config = dict(
    model='image captioner',
    dataset='rendered rooms with furniture',
    train_examples=72500,
    image_size=64,
    crop_scale_min=0.8,
    horizontal_flip=False,
    translate=0.06,
    tokenizer='word',
    vocab_size=42,
    encoder_arch='vit',
    encoder_norm='rmsnorm',
    encoder_norm_position='pre',
    encoder_activation='star_relu',
    encoder_mlp_ratio=4,
    encoder_head_dim=64,
    encoder_fused_qkv=False,
    encoder_bias='none',
    encoder_qk_norm=True,
    encoder_parallel_block=False,
    encoder_inner_norm=False,
    encoder_patch_size=[4, 4],
    encoder_conv_stem=False,
    encoder_layers=12,
    encoder_width=192,
    encoder_positions='rope',
    fusion='prefix',
    label_smoothing=0.05,
    decoder_width=320,
    decoder_layers=8,
    decoder_norm='layernorm',
    decoder_norm_position='sandwich',
    decoder_activation='gelu',
    decoder_mlp_ratio=6,
    decoder_head_dim=64,
    decoder_fused_qkv=False,
    decoder_bias='qkv',
    decoder_qk_norm=False,
    decoder_parallel_block=False,
    decoder_inner_norm=False,
    decoder_drop_path=0.05,
    decoder_positions='learned',
    decoder_prefix_bidirectional=False,
    decoder_connector='linear',
    decoder_tie_embeddings=True,
    init='torch_default',
    residual_init='none',
    optimizer='adamw',
    lr=0.0007,
    beta1=0.95,
    beta2=0.999,
    eps=1e-10,
    grad_clip=5.0,
    steps=4000,
    batch_size=64,
    epochs=3.5,
    lr_schedule='linear',
    final_lr_fraction=0,
    warmup_steps=400,
    weight_decay=0.4,
)
Rows from block 3 of the text decoder, named by matrix and row number. Each number is 500 + 50 x the weight over the matrix's rms, rounded and kept within 0 to 999. All counts start at 0. Numbers have three digits each.
# q: attention query (decoder.blocks.3.attn.q.weight, 320x320), inputs 128-191
q.5:587595503424524487548544479488459458537480525492437455536556575532489533545474596433482438485445586551478440488519454518536481448493487561425492509473468533492449497527427456503491524433569581
q.6:546518464444480552419484503492527495450564449462492452450510497455440518512490559542454515575585518547491519532512501517484465535440446515543552475515494493474491470467436533438504533503522464
q.7:531505529535508545410457552528501437488503457545494587497369621394459533502535493597498587491509560508510534508547461405587450509561519436503595461439555528489614457397446535550466522494500517
q.8:463503448495487480588484502530533409424499617547459503572551518521519568568565565460476438539439470577570484503494434516440458420471555545433445443577539445481482531548531554511501544523540580
q.9:536607516420494445437549483559488521558532434507501508535424604415438526541464516522552534478605577587502511608495559439483493489444515511480562433540552531569514488456502423507435542519519568
q.10:511513503539471493568526544516492482465449504517477567567502506536486470576539519473540537409468535475530550469534486525437492484546495547508441488520552550482546511494552540559522517480438569
q.11:578513451480516464500457480510482505518522527538439507479496538411458495525501551554511523486497582510522431563511466510499446502445492565537504467466535507505494606417493415467490487535572498
q.12:465526536548511467481476493496473495465428490515409575488480538490497433407484492439513505583520490437470486406508502478540558522533531514504471497487430479535486548463509454465581468610464465
q.13:519519449562495468418483479490462462600504417564487573528423499512591529380427526567529551543466548506516461551549538483578441498472520468490600498501519475514536488394461471441480483445443477
q.14:463535545449530489471426564463543561503463528551527468516560531466420570476529457484480500455422401462480450456454499551488498447516467428524467510569460385458540492503525538527528435494438550
q.15:537570469522430492494574482529558541514496430533528568501428647421507470526496548578553581563578525461504498551499539483598565517551422539493643498437528521522554566419423490434535527451517548
q.16:595597456495495362494615448588527428531486499563502502483492519454542471460483540389409492519453467462513506481570469577461516467544534504493490468518564432513466409417491425421458627487543559
q.17:565455443504535538536471575469529435473591491485566526569470490511504622554482501513439489539498552533565510616496463512503515504471509569420469538477534520473546545419484538506525491482501483
q.18:628616485492467423542511436534456512546457471570501510490504477511506493507483546530496418590506500588478462621583430531480528490388457495437548501459528526537490540409525490406406584457551472
q.19:449538442518432476501544520512468565501509596527461494469550457444452550555451486509495476544495447504457525503537490533525545491503495473447453452585506490518481516541486522539507481457524547
q.20:469350529589518621535503612481464546412508522461499504425550423557498503471626531447578498402463580512533553409476586605422479477504572387533339509530457557411561453600627515632570393549370538
q.21:527418448589408454512488563513456487449471483502482547573464439542562552492548546510434456441429488602540464573528483533414461450503520442539400496579439560497517600494533564504485440435470537
q.22:469525473539405609443438531579578514552494343516484491495366517444529447540542545529622504433563564459505475503483519499581543579534482549505568401486521522479518557521521547492487539469476519
q.23:619535468489429473529592493477521481555471390542471466500443468479535555408597629469555544582557612595517564535564537517523589497488476610587563477382452641530517574378496426522438535471472525
q.24:601543461380467432371475399609510496556529480506505526422461588396410489484455476573530520523616514565500429641469480517516533588455485570418677524513579550593471447390406439508451568469538473
q.25:543487437455524548426459467500527491498550484448464448513491486514491521540471504635462548491529493572509405615512483536508511566530543432438626475404550524450424417465495533404390540516560517
q.26:420375616607513635543437571532503543461429396570480506522535521556553520500616460534612538419498474480531522432537488442437493490527482438618402495461494494472492505557546503568504439449406563
q.27:462517468473462532485445440500512474433557555499478549540533512477503489507517471528532533554492430422447536470454538432596528518576489522520563453561436449532573450472506536561494470439491558
q.28:546624509388477494521507460475524587560557539487485414485579479542401540567454472558526516457510493491552419511598500506495446441488421555378519479497552425457463461391427504482443411474564510
q.29:570495486425539463534473493482484548464528500454532451459439502465530503506409404590558538530537514532470545522567487494622562484531512470462500485483450449560558515453548540490547550489497447
q.30:499463506538437490569486522480525479474421579475483533501481481541531552554488549472447541501400493550568486409495516500421436544559554418469408462561541496464504449554527582535459549506477530
q.31:541411487502421444587552547497436437552423429474541473512518388559531448456594565444494532501389511538468556507472536564434486561478516548550409549533470568449466502571563474509491451541449455
q.32:495513429458505432434557461482531528540554571515519373528599442464490538412393532493453507509450466422526548504479509467445462468534558447426584518546558424550383388489416546506477585542598449
q.33:558537468391581441459517434476506477562552543472476429512535498519554441418443588459439472482501469513534444586545463556503484572485544549408596557460522524588411514413477424421386564576607475
q.34:436500478464546585423477533496522478445527429563463585493463504465466521476488449617568486489534452453429505434488517425547486513539474513521560420463477511551604502492484545552461457553478477
q.35:462502444566492524550488496467423503521519527572502511541496449584553517420480533525530489455482410511505469515409564526470549444503515431497469464495500513510529462528490467489450474520466461
q.36:464462578489438583471548481556475539528477513408542500464536537516564439401525418464567556495466506400473573389451486517456435547530462443546403361499503449467541513531513560560571540475474494
q.37:461464473424580395552491431379483553423554577446561405619588365481406486530405438442409417470478420485536506450470435530445486446440483475452417507595442456494373484559478513457427486423565545
q.38:483428504515562473608536495458424457518447472485489497423577425610537462492537490488485447511440468510442591453552456514503519526460566502580416516503513504432421517468591448509516448535467496
q.39:500508588563479565418417558503507504464569554514523537474416506434444494475468501582567588476462563492559433437451557529530467445568535486563448397542454497463608440477525568584572495489454538
q.40:489483547598403614455429503503611479478588437499474542510431528518496498548528547518482582504587590468493430521537537502500529558492529515572451479490546523512606548519547470503515545459534563
q.41:483493540521487566518476476512487591452510418524479476524536598521468523578442417546615504451469433509551457490497494439487505512507525535472535431520457431550602445468471561517535440532494534
q.42:440494466555474459463577452519537522501527513534456545568545389455498498490539488464516450498486512532500510585457503573461525535419534535535441528518556522530525565560501455494445471452517537
q.43:549589528510476476563495538452487484460540520538453484555479430500478531559527501563529496509524463575563501548536479457478452566488450586506456528466516564522413513524459481481428565452594469
q.44:556576467486507374528571429506464449441518522447439451458465443432485490387403458425378549547472415559475475501534423540490499510493452540435612556533471494511407419545437465518420530559605479
q.45:438581529505474505540428501456516570541584484544495498524556481474432506620522508508509558518536526562542433585607477426567527496500482552503491459588462510516490523414457453448507428445480567
q.46:463542453526456470555552505501389456469529586465458483455528403473461495422489548355483451510421428519439536470419481617425492457560550459453443509525467449448400425506538470468531509538471515
q.47:591625434439510424412489413479489427515454575477449447549435510461434479482444456481411458541540463575463456534486442464519578471514512575454564553439499542517485530443429501380396548483543445
q.48:491552578580522498450516479461554521599553446584476538546427477510499458465508421519496578532474488501563500426507441520483576560517464467537532555410454455534547531516438509461466535555453503
q.49:486425470587510550550504551417420476501431466549506533591530446578577574482533456445455492486437480514532561450429512544404407569471484499559509521497464609443495511589532491449476422463532552
q.50:519533476462452389575481476421447478460508615447538432466504511472504446508505476450481546534488549577531534489477547474436415463497454452504528550506541513528518467532426426453499512483506579
q.51:512516501502477565440440447591494516455572480522456475507532544464524528522540427550573550536523449455452532478477549418602530527568531493563509504475524496533583431466459527491577521441483540
q.52:517553472484529502368498416560545580475537434549538536490523552492444547435391435631585587485545484427572426451461545456543474560480529541469612528450511484560555486432458435524520579479497482
q.53:506468476466586405464499523422455492499494428493464407385527492580567461542545538427470394560474499510439568587486532486498503506445458574550516637429502536449429539523467450516516430513488406
q.54:514491469518558506482500426458452576478499423509545559508485463422534530481497450489475547526523414526452495465473550452602572558445517517464538545414467583525513427419553507498504545501570445
q.55:418449469499539583510525445551487479487525542468548545542532524515503468528474535475467572465523466403486480497462495514503475474538543439416520505514599432468523416483451498439505559497533474
q.56:528477542474473512481496472489556453486524411486540484466428471500461408538474450551525547554527468460566476464584476511533489576535429538445478449529448484593545507496453418517510490491540496
q.57:460530524572533461550484516557541495467415456509487492467495474519524436475466477493459578504477453403531538423520452542466428430481458456471535408503507468447511458567515471516453541486513525
q.58:585491490543503484484477462547531571526455563511432526524492542537505433507517495421565425522526532423483523461522531429473524442472487546572502495514443537443427558481441513506533448463492450
q.59:612581501470509465505552474468470466576451379516514533418507549432457552498498532521542532511553489490513489569588493532584560478413442606461616526414564580565492599479502436450500514568515475
q.60:488516430479570536446460498533420564572549531477433439507501530488487488491426565543434436501542498483437533594447437591428457473442458553423575513533585546424452406500527468492518553494575460
q.61:477502418552505496479504547467515452500474579478502450568454403561598489583485499492395495471530471589495509593459549516426489568493484522439537557496445583544520486533572471434463569480554598
q.62:477502584459433506393488525535557479531510466517448532419431614426456419405436532506474552510587526544521514476504541428477482472586450503601548475542495447579612515543486478563531546454436557
q.63:425531540545465456557525539450469546552404520482492492486471467515558512419481556429468474532411468518515495556476569492429430457521457431502562554573519563520565531456508560550525447524439547
q.64:554531458469458522454417452515551479508520414464487537462442611519462524616569546598533568556654523450578524514512499520571521476490464562503561549472474531455588603521444445574558533453516471
q.65:436567474459447576534487444590522507504449507518444623569413489460540551530482461534592460416525488503467491440426468549582489548447537483475554512537536521475606588486531461491594529470531456
q.66:497569446523432475524572513432473453555492528563596465487586465487442570488505490506464508429487506591557484499499446448512497518453479484417491456469554559569434392503426479407414577438482476
q.67:445437468518573473525526541461534567540378454405470439507577539615540486445477455449584546620516481513537445545447453436547559506518569447547510493469425432473483558466559501523509450494496414
q.68:473454431485553435528519465536466531514438398477516544416542531424437407449607506442584403469544525445559502539577456411558475515496513569463545506551498543536528575507445523536509551525501540
q.69:431464539516585562506563550448492496556579535495525462527558403542534528461410571497432481485392515541428508495532527534489465461542550413575455513538419444509485516538500584529521509460452512
q.70:471534491533456478417440440591550446484557543467483538519424515510481519505579420591540575521581543541589567453458545483437524548538405555480530466480575570458554532508488473464518484494610492
q.71:443547489553498519537580559535489437503440485493510475503500542552529456509471448439508497508435496548531501467557403548497411559564475436534470493480520470585447410503420491556480576477479567
q.72:482541460546526429583499486516430510550374366492523478371443510477585392495592484494534545583444494421518585445477412524471545504500449580577438557406442550526568435419467537482546508501496545
q.73:405468562517507559504573542471584520512423590477520490543507429519569497537427554435515508465493495498469492482424494510543517401562578505505488507521430443463469519508522585474486458538543531
q.74:535477564559584472552472472512532603499471367488498526471406518464438540573588500563576533567643476403503488448486474496538488412515512524576521481490490524502580580434438477538487477514527443
q.75:556435494539606585492440452454532550449431464445421500439520568519499423449490567543600525535635511409423415536496553460517580389445609463608515521455437566422446582513490550494487355582480511
q.76:456529476569568486594456453458552608504379461501511401400605465610457502444458557479545527597531454496494494564477541509521578394496600535655468568496454465535504509492466555565501382614494458
q.77:535507520468488546462424510543442498488412434386506512479385539462542454582531505531611461519577559505550444514511518523531449437553505539461445550471538558454601500526525487479549421538473518
q.78:519502492436434575434518475509527519506495570410458479478424475427430465553527436558427520461527462511452471442492534492439489557472560567429525489500465516447496520553527465367431485426480483
q.79:465457504475557482568570576461442510587433602579491375493584479552501437435389525537406507596427516513377431597531457573477565503445606467571504424431539499533462388541465494419436468481476550
q.80:511478412511433427502571476534458407583595496580569468453505483518434568469482527478389436509450453502546491469534418459472403513465433407394500497548487476506498377480510474488494484403548583
q.81:588509522442443438454494530577472406533536551506472471450509480395440447602484480478530467449470453487460569419601453512432393446513505517451484434485544512552566501463395441549548505444535469
q.82:437515456452446504524616471490488530560564488550551397515615477527506503475518440521493438540433512619512527492576441487421524538527484502429513481542441556566399384440506491494455482461534580
q.83:513549523531477481524496499457507554533572582588551413520505521483464484499490465428471472492367427506465543557570470481505440496482503418559532536529470479518406470419435550515509552475444470
q.84:488421541518618603521565532411485597555442546555557502531498432527484483499422496542538496582521506506529463520430468431533621437455617429583511468558522468413369516571468598386533391512416446
q.85:460504476508564510475606473514474592550462572560584474456662416555546537474417533449393487532368451533413584543565486461465532480449492391476518425532469481514459440494522523515468438522423532
q.86:515450496493464515559491501467483468573406413522479421384607505509483461542474448522488532591392392492486548572594487588466438538580453520597535550420516423491499430460498488467454458483510479
q.87:487471509462501571495503528546463515471500502444442550489478544511546449461450498536551541570586425436493460469541485421475462492531597432583508531433432543448482496504476567441500460497507411
q.88:527477469514398465515537533545542362568483460536452493515500545438506536544651476479537450535428523525502560402566414454472432537442422566445507492513559574452594506456488423459543606451588604